config.yaml
model: "self-supervised image encoder"
dataset: "simulated stained blood smears"
train_examples: 48750
image_size: 32
crop_scale_min: 0.2
horizontal_flip: false
color_jitter: 0.4
method: "barlow_twins"
arch: "perceiver"
norm: "layernorm"
norm_position: "pre"
hidden_act: "star_relu"
mlp_ratio: 4
head_dim: 32
fused_qkv: false
bias: "all"
qk_norm: true
parallel_block: false
inner_norm: false
kv_group_size: 2
patch_size: [2, 2]
layers: 10
width: 320
positions: "sincos"
latents: 96
projector_hidden: 1024
projector_out: 512
projector_hidden_layers: 1
init: "torch_default"
residual_init: "none"
optimizer: "adamw"
learning_rate: 0.00077
beta1: 0.9
beta2: 0.98
eps: 1e-08
max_grad_norm: 1.0
max_steps: 8400
batch_size: 64
epochs: 11.0
lr_schedule: "cosine"
final_lr_fraction: 0.1
warmup_steps: 160
weight_decay: 0.3
Rows from block 5, named by matrix and row number. Each number is 500 + 40 x the weight over its row's rms, rounded and kept within 0 to 999. All counts start at 0. Numbers have three digits each. After the name is the row's rms in percent of the matrix's.
# proj: attention output (model.blocks.5.attn.proj.weight, 320x320), inputs 0-319
proj.269 092:511551511477447426515457441555492519496522489505550477543435501441464498466504452554481569514491514511441531481528446529432446552518445448528549474498475476543439571460442524509420513463430468480532545523546523497468453541511524538512452502532564457521507465461482507487517485503425459450501523556497557539437528560418472544453483463467553486572511487531489472548458450487452435541458468489543562495475540469553546499520474478470549507556472526467538530459574555443534450508491506468557501540461460438525576437518433520456455463472443545509547557436438453575451520495502517555472477550501479568516491460445490403492538440493511496555559475427568448492486495449539519538506479529522479525468475571475536463517570513524528542543457439473435523551472481459471498517468541474518442476517516465565454488446490536463491546535455500552460517579571512531561473453555474483528527448468536524517551551516540430425503472468513504501481491530495519494513471573513558431453
proj.270 091:441535460474454528478554462561476527518547479578538515501460536476530548519508463468578500444555475511481550524527541468484455504489413457464581435514469563454538482448452539479491465500538500516506461429487495449492509467550535530532451436541508511467508473448445451457479550444473467571538470504537444595533504492495482504503552511489430459493494528456541515538548582535449441456482532583452529479542509530520509539477459485537459527483436486437537494483476504518470532503541454546557545539483549534474525474477442545486509447459493458517570494512483441539491513490453518504475486491511578525454542434495531454476556524482465553527507487444550484492576510504464523490463506543550430497408539526441496501462555514436529452429523551535564436465438545527430574550464467552475547516472445471454509543551447515466487514514516539552510591537436465463558558503442433452522481497462546445562534499552497469465473458471470486524423552529514508447568547544528549465497
proj.271 100:439538490516560524469459476507517514514493577421464424471478452519445494529502536448496423473521527555577501495442475517442460452532522474495444484478441519501535540519466423518457526505553520541502461554487562456473432488488456496495505489544562561482459490531505509430531513541475480483548561437457549488515552551512564487438542457546466554539532480501559478430532513503532516555539444579469477475505473469474469431487472517521406537527537530480490539569452527454519495506395528471523550509495542516574520536467534484478482488538500585518482527536552432465551458471569452509482568488528513515551548481513510506444551459475455556508504516537479442503456512542523498545473454544553468468451535466534535501580555513463521546577471548487584504490522442487457533468444494508487532538474514536487511446498492446541493517433527549547437474529542556523477543488576480510463484574567503427523452454551488536510559521543461482453592537448409494483545469441464499504432
proj.272 093:438441468530560469501488562487470565509555573438525478534490475521479454470462499558474444517606488503501537481457443492490448532466469528482529511512435513468510525473455465554492479483552509426457419480492504531532536498545547559482453491427448422472503481516466483531458497505567535501496529538523508502545441434571627500529487494500411498492463511511473473450469560530472496435489520562496456514454409519549549472488498578526549587478536499466511450586441558504524495510498471511553493502485436485496448476477566520544488464478481530469521545414527526504573439438542515523448544527529454522486487527485513514474468437533442477518501539543539492557494443474426511502495463552486476543528597539575539459527458510532513505451536592464510527515444567468556527458559478536458438524524530562460506490533487472509471489562469467531480532548504544529521553470459569483541550543510509465469528501479523537547438563449517588467456546440510524512465542537480543535529
proj.273 119:569479496554423509483522486473464432548534502519520531453516543550552517497443477486527536532398500502477515442533554473481465454399461565498566467556534452518515478477525490492511548564571438513427542440507511493431486463405490544457550466454550490565534542455516528481532477517491498544454499577488491483536482510449404524540525549426483489519486545497523496506492499452514481492515560427480513493533525469492477508458513537448492512463482515458517507386512527468551531461523538566447512526527476492475594466546561530510442474556484469565484496514452542520494472486511562539583486552528457506475531438461470439497499487482570451441466501447504483520553519467464561511536520519594488501487485451458533475413458421461549542490530445478503505557495537476540485552554468492461448443525545459545488551505473540527528496477421438466505555495446470491536483532500454482495463505430552507519486581567530446480532573495561418468464569553506492469495565539523485475542
proj.274 101:544506448527498508487519533484582530530419524544432497486478485481490392460470537489503542482516496560481504462530553558530522566483499435526470446437446458434449499483477547541548491505526550535561436481497535427446539558578459520524537509504510449458552517460464522532494551455500509522482521430493473457428529448476583516498477501484438457530578464450457531537433449457529481510470487550425520538528554560494556447464492548455541492450498458448484465512563459471492527516564560508496536472502501475570451464460576479556550472459532469466528533511505496555537445527530446552444469540512551500505538530473540535530491508470452530499466504536528512474538422508527445496503448458484550467494487543482515506545463533529530538525452555516519485450503473451470461523423478522472546509454475548475507530525526548434454498510501568517528517421506470465430455528437430527555572437569441483510435476441451585437539459509580450513464493539445505460477481511437432485520
proj.275 094:500535503486535470527463539530434511459492436552493551493554519499510428447498424459545560508454521491523517481469477532459473520468480568477535518447560501525481474487562503410487504474538530528518527546537487562515470477515514563546501422461520483509547541466503528471465451541432501503530492494559539545464467552474529455507544575539463426546562479584509509437464471444416441565473476436551524492517539454484509539492536531492534503515439522495524520465514568518436446503520492503500514523497576561436547450488492516521507573509484503544500572429452482566459515405462510532507452472488485480543472544533514474568478499521559442559429486525472482516539413416444511540512530520529567469474472539480492448533474509434501498553461434554465496529562492533497540504452505476494440502562538539480497527436420486496475505451496578448584496474459453500463445446580515459470427494530487515553556486579488456482529527496444530483459579496475553534529457448446480552440
proj.276 095:485495424540550517457566473476500468517485480544546534520460547431459515497524490446483568469493488435501512432460542585481557486466509421451553526534535459502509513448575517414552530557536417550448570529441523486461493444429529552507476480441459477557563553543417440530536460469469566433538449504557488514492555479521496543573546505533400476506498470471527522504513475439476472533476478428513477482486448496503469463483484471460525489467519445541541533422530499496532478554523530568441563467524529542473481447482451558539519550481530497486547488473449471493490476571463482479512514528520424503526543525499450467430553493442455416501515483449475485496456489531442507536535479498554493443586473457542520511499446430493503540533515446492429532473488450550546468518534571446470484494458448537535445492491522481449448544515519550431517482481461485454485456492478432441548476490471526440438498499507465464541535497461516431434428537461496486571557505535510471509515
proj.277 089:462442453432525489483455453585502464387491502486551532449457517501533479475480519483491543481456482497537525492523479502517501391529425523492562490539526492509461519548532530555543512465439526461509461467432526545513535466442496498523529479521550479472526539494463430495573482550476556446410445517573569513509541493516527487467418471516524455488472517486471520496444503449511489543440568612418491451517529555594438518545567471465555473545504561429428471519489520506503466534455538543512505526520522487424472549469536536442462496455500494482465551549561539419487496466486534494503531476548523447555434478549525499462453455505547517465522459475473524506489574501518462544479533546525571427502529494470496444503523454452472476542487545545469581535469598590515496529529509448491498481461571434463492507419432537457531457552483451466529431507503471441466556547479548511492515523500473506546438518478477498544498487552551502572536456521523474474452513490491505471532
proj.278 107:494496522591517487507549550518498446470561512569526556490489501532462552468467437502495531524469524533498526505522447496453516454544500575430496473548512479454510501551448464480456559492468548478437509560430517581499529491437460472584449467455548567546549490529508523459566493450505489467459494526490441474578559532539442542460490461514474461496508466550532505489507535484491428467538517550435538478500446419556445496458458454421513488509452541458567544538505511439500460451483524547469434443552532467423455462548499532466516526530481550429425486506504545539463459486447539468575526487513440461517541508536516491492479552581515433481480497422416518480552471523483552473531532506534535475496525564425479529407491513463529547492493473494459444570569487516455505546526524491431555515494518531534560539474527502460438449476466545467535578541464488460474467460543517579492424489473465481527552492510446472486485461447543470463507572512505524520534566548442481493473
proj.279 110:503474438467468520478524554485462428437511461565532535469543463498552495542477411516571463513511511510517503423448514574454466447445474500425519512513550488511537484466525498458426496498520503499471453515501430503452471447423525526519492512484537552506519485531449456547528428505495543448534480527536520472500539504463448493550442539451514493455543572505470540500496522448526505548447514522546504548525489449501451561481534456494566458520441428427540491442528563485474501475484518487431457554571457540430558522559508547413477534518502463454439469560427500582435455515463519499530431543504452469465519457512468459465514453592516499452417569444467522491496480431510570487561526425501504483490524513466513505488503502532514553498532477512456470552429523445483540535499498501470503417477509473454571499515423519477559508514501494467581596498509498447563577529511479516444514477473459496471462559586515474493520551553491443547459510578556513521530481483528451467522
proj.280 096:521464517490532515524512504561459486441498522580568553492552461451497458438553420540492495553399457481453581516505502519523552529447442506411560476474544474558494484524480452464551540516477431507521482456479453458515533541445479460526449503487509491453543578457547508461501523499465505551452427486519500488495569501544449513531536485448513463526533575519450470477500557445543464518459497405427573522457580444539520558555505484477528558440442459522568499384517463504464490471548550432480546471444516473545418487533506487485489506487511515487509498479473550567469498493505579549539414485488481462452542459477518417438553577499506535528511496472524534522492463482471457451506537487483532457585455491532480518463527487460530544415460492466449478547532486561486513556520557493502559444502453527472492552494508497441432444555468526429504554478554493448498518460487529450532467537526522474517533491581478454505509488526513522539460570552499522509475535450460497478458
proj.281 121:575493483544473486544499504471532474442458445506482534463442463499493445515493400501596540512429540458437545436474489551536457489492528541442560490560484479513482511469536515471539585504480439512423493569433544571510528522484492530523484443488496505527546556490555517515614461452467524517560505500495522475523419485526418544519466520477501500481462491546426497497531533462513427552515512524504542483443513501474527540556503468456513526472461506454537502463472521418525468441543470542435480546552515530452500531553531539446445534478473430448510545478427487552448494532486559539566437521477530478496511507472472449472462457510534449488446525460458568513555502504446571493552510439518563469543468476457496517420513509438569508478503495516456498556528574490519449521521520529460513484516463518484576551438418519543468467512479509406524556541505514556507494548466463536500475446418543549485503542514506480489487501474543417468408562585553476493467522530452479499491
proj.282 117:505528487491556527490513465479574540578496548511445491461563517516492502444507521474477476519445431542551499562519531490520493578554521493595424467464494544469525532480436502490468491447457532466489451529491582511544509471504464491470465558514470520456425473476451477502514588442474512515514576440489513542444535436539494533491520476550529495497529437423571452449498472540466566497551524500484466504530487561488459450440505542542489490504535481514470454478442475555538457485431517484528510464528461518559474532501501481532572499489490584526487568520512450443535452545565434462517536472480539501528549534539501508544562530471449560568580504543548496516511480526539451503455494597452503461512536543551519509572518526544414461586518517423567536458471433470502562468510425498522564558467534567497397506544580471503520495502492523493438513445554455542486450460484487483591568530552497454492501472433545529505499471494516582504496487492455502484461476531503470503457
proj.283 103:534463522470484471532532491485448506565437475523461462462437460529519563491541569513448437426548433486503491518439467463543492525500517477548515468448451457523524500459513498495524497481508581438568435527505532480552493541587506523476525550499494526519423527485511572411498563458497478494544487435522560440459490506497660455544541562569478522508457482504436553471460461556545568459533480564502517459466460583489540508509515502499454488461466487497483480573499550471549530512507571523570498505443561468504461513540533526506573447511548503495545519448555528504527549495501472552459560470507578450594469480525451589486498524519452587515511446541468483475467513521538490470435526487472497512529535555536550545529538575522520465593516499545575502532534513528550442485495521536486476540438543548473447504459495553474468554481571492562492462478499473518488526477519528512502516519567544505491528534512545593454525516520510569486486468437460505496516495461500475539435
proj.284 096:485537501519457537560523444433526529539509546571461529473453510551502535462541491514543571470511500467483580510497517474498555514471491469538518511452422511481464482506555432439517511496476489480445458525443543530513555549498461529555468510462573480443484522494479440514513540467510545526508492504464426469551478460551377504476457467491480493512512565517446471504540463453478518449552459491455522528580527446584510562551533453430483514457429464523488502459460464518533437437580488538540438558469555502556489450467472500529530479501416508507474538462398550529508547514468471488553415439473523516504547507436478439429500556478521492562430571458459482519535482473551559502517452502512589490497421468501512544456508502466532493411479410556501487532441511517527537460499469521410499430494519530520473448517515492485455544507548452516505524454527500521528533558515479498515424489526503456548514530554511459526515505432567530480431569497534499505555426507479541557480
proj.285 087:466517531476451429524529499449573452514501429428554548468496551490568485527553506486488549548495532549565455528429536452557488487517463568468476486454561457532511482503538456474527501557516500475512497527485487445489480459602555457546445594509474463528533483558467426519563427491443510472542430508558547543536472558428572532527493542561527503539537528448458468462511549478548566544474442509568488469548445552472509570517515519505544435504468524549454490557421567511496509456475437466585509564513522549523539513494536500481478525561519570457558446545508469475532443521480517478564536554420479445533456513484482438450495556466555546456492479471537467506537471529439466462505513480499501453517456520528447498490543531485546575443426579514507451492533507485510536443552476522434452497431495546465496459453495522468529499542519443541465511543445531533502545460502486503460498547503506487484567534499468509467509475484553551498463453498552530479563556534517453480535
proj.286 102:517454452518423499490481522511526518464559450552557489465501464518536445542520520503492578558548507493465566469481526545557502528534464569431490451566506413458506512551450450510513490582533534452469520473496507501440524445482480528461576433526529484496589488519483551481553525544517527518512449529448540482493540528546450455469512527520528486584509517540509562568541490521467514562470515478497579478445451421531493536497513427443513540536460471498473462546559506433506496446480461537514488546514463531508562521501475460440453513582506470443537525536458524498429563464444468535524452557499546532482509492458526449547479548512447519472515542471539569460567535511526471550467521473560548458534510497452443526515459425491499535529546418467453427579478527500496457482507468458490426436524529466437512469480463465548536562458430545452542570510504460464500481448547443485453485455495511524516531589581445493526532514510484433460440531509568555500500526534534470459526
proj.287 096:452488438454485455451517513541441520488474440509495474522499550477498508544461466506505450457472462445491479422524454492449472552462464543456470460474482464490470549495517522478454528449430503541456554508460453575455492422546485507486554507495476504454559448474484464548509518477459543498460469500537554485507522474515612509490467474556527521550546580475480483507442533486552539521497565546556547440549500476557472438505515545441473558438449561430431443469533485561549459519471498533566538468524457470448482524561452448465432561523493560555531534475560467524549531539437522519560430437569442554499561511471459473468518459495498555474424446447426514479545455478460552538525556541548572459497545472459535476484529525475563466439508503528438456514523511550492460502516548497468500441483464455542476473432459498479509518525433457528481496527426532546490456481535516475524537433533527508469536564498429540437435554509554442480455492558507473522525523453489490534484
proj.288 095:536488515425473479568445516475495474492424507407455426466530555486512517509534488465482477535525446514592457540522501536511538462471473490537524485532548506443546468525546535582550451429496516477456509456444428517454426520543552433502557479590516439484424439449447544518464496527522446531445450485540454549486563523534494519481529518505590470565500490546463439539527533576466476485515554483544514502556471533478478466511429492452431518514463510482454432566501542495554497448514472528511513493467548477462484573455538457489501437499481528493596503478516486497546550498509460560515473526505548477490457500564492560551547466440451551479573556505521443447489458525534524487461391565448501512501524546542556498599449541538459455560511556503467490499546484456500461428554509486525455523482492490452462480498468503460471488532497496562530489469481563543512550441482517511508453529469500535531442486436533476489497503511432523539463518452430573507493472532536475564451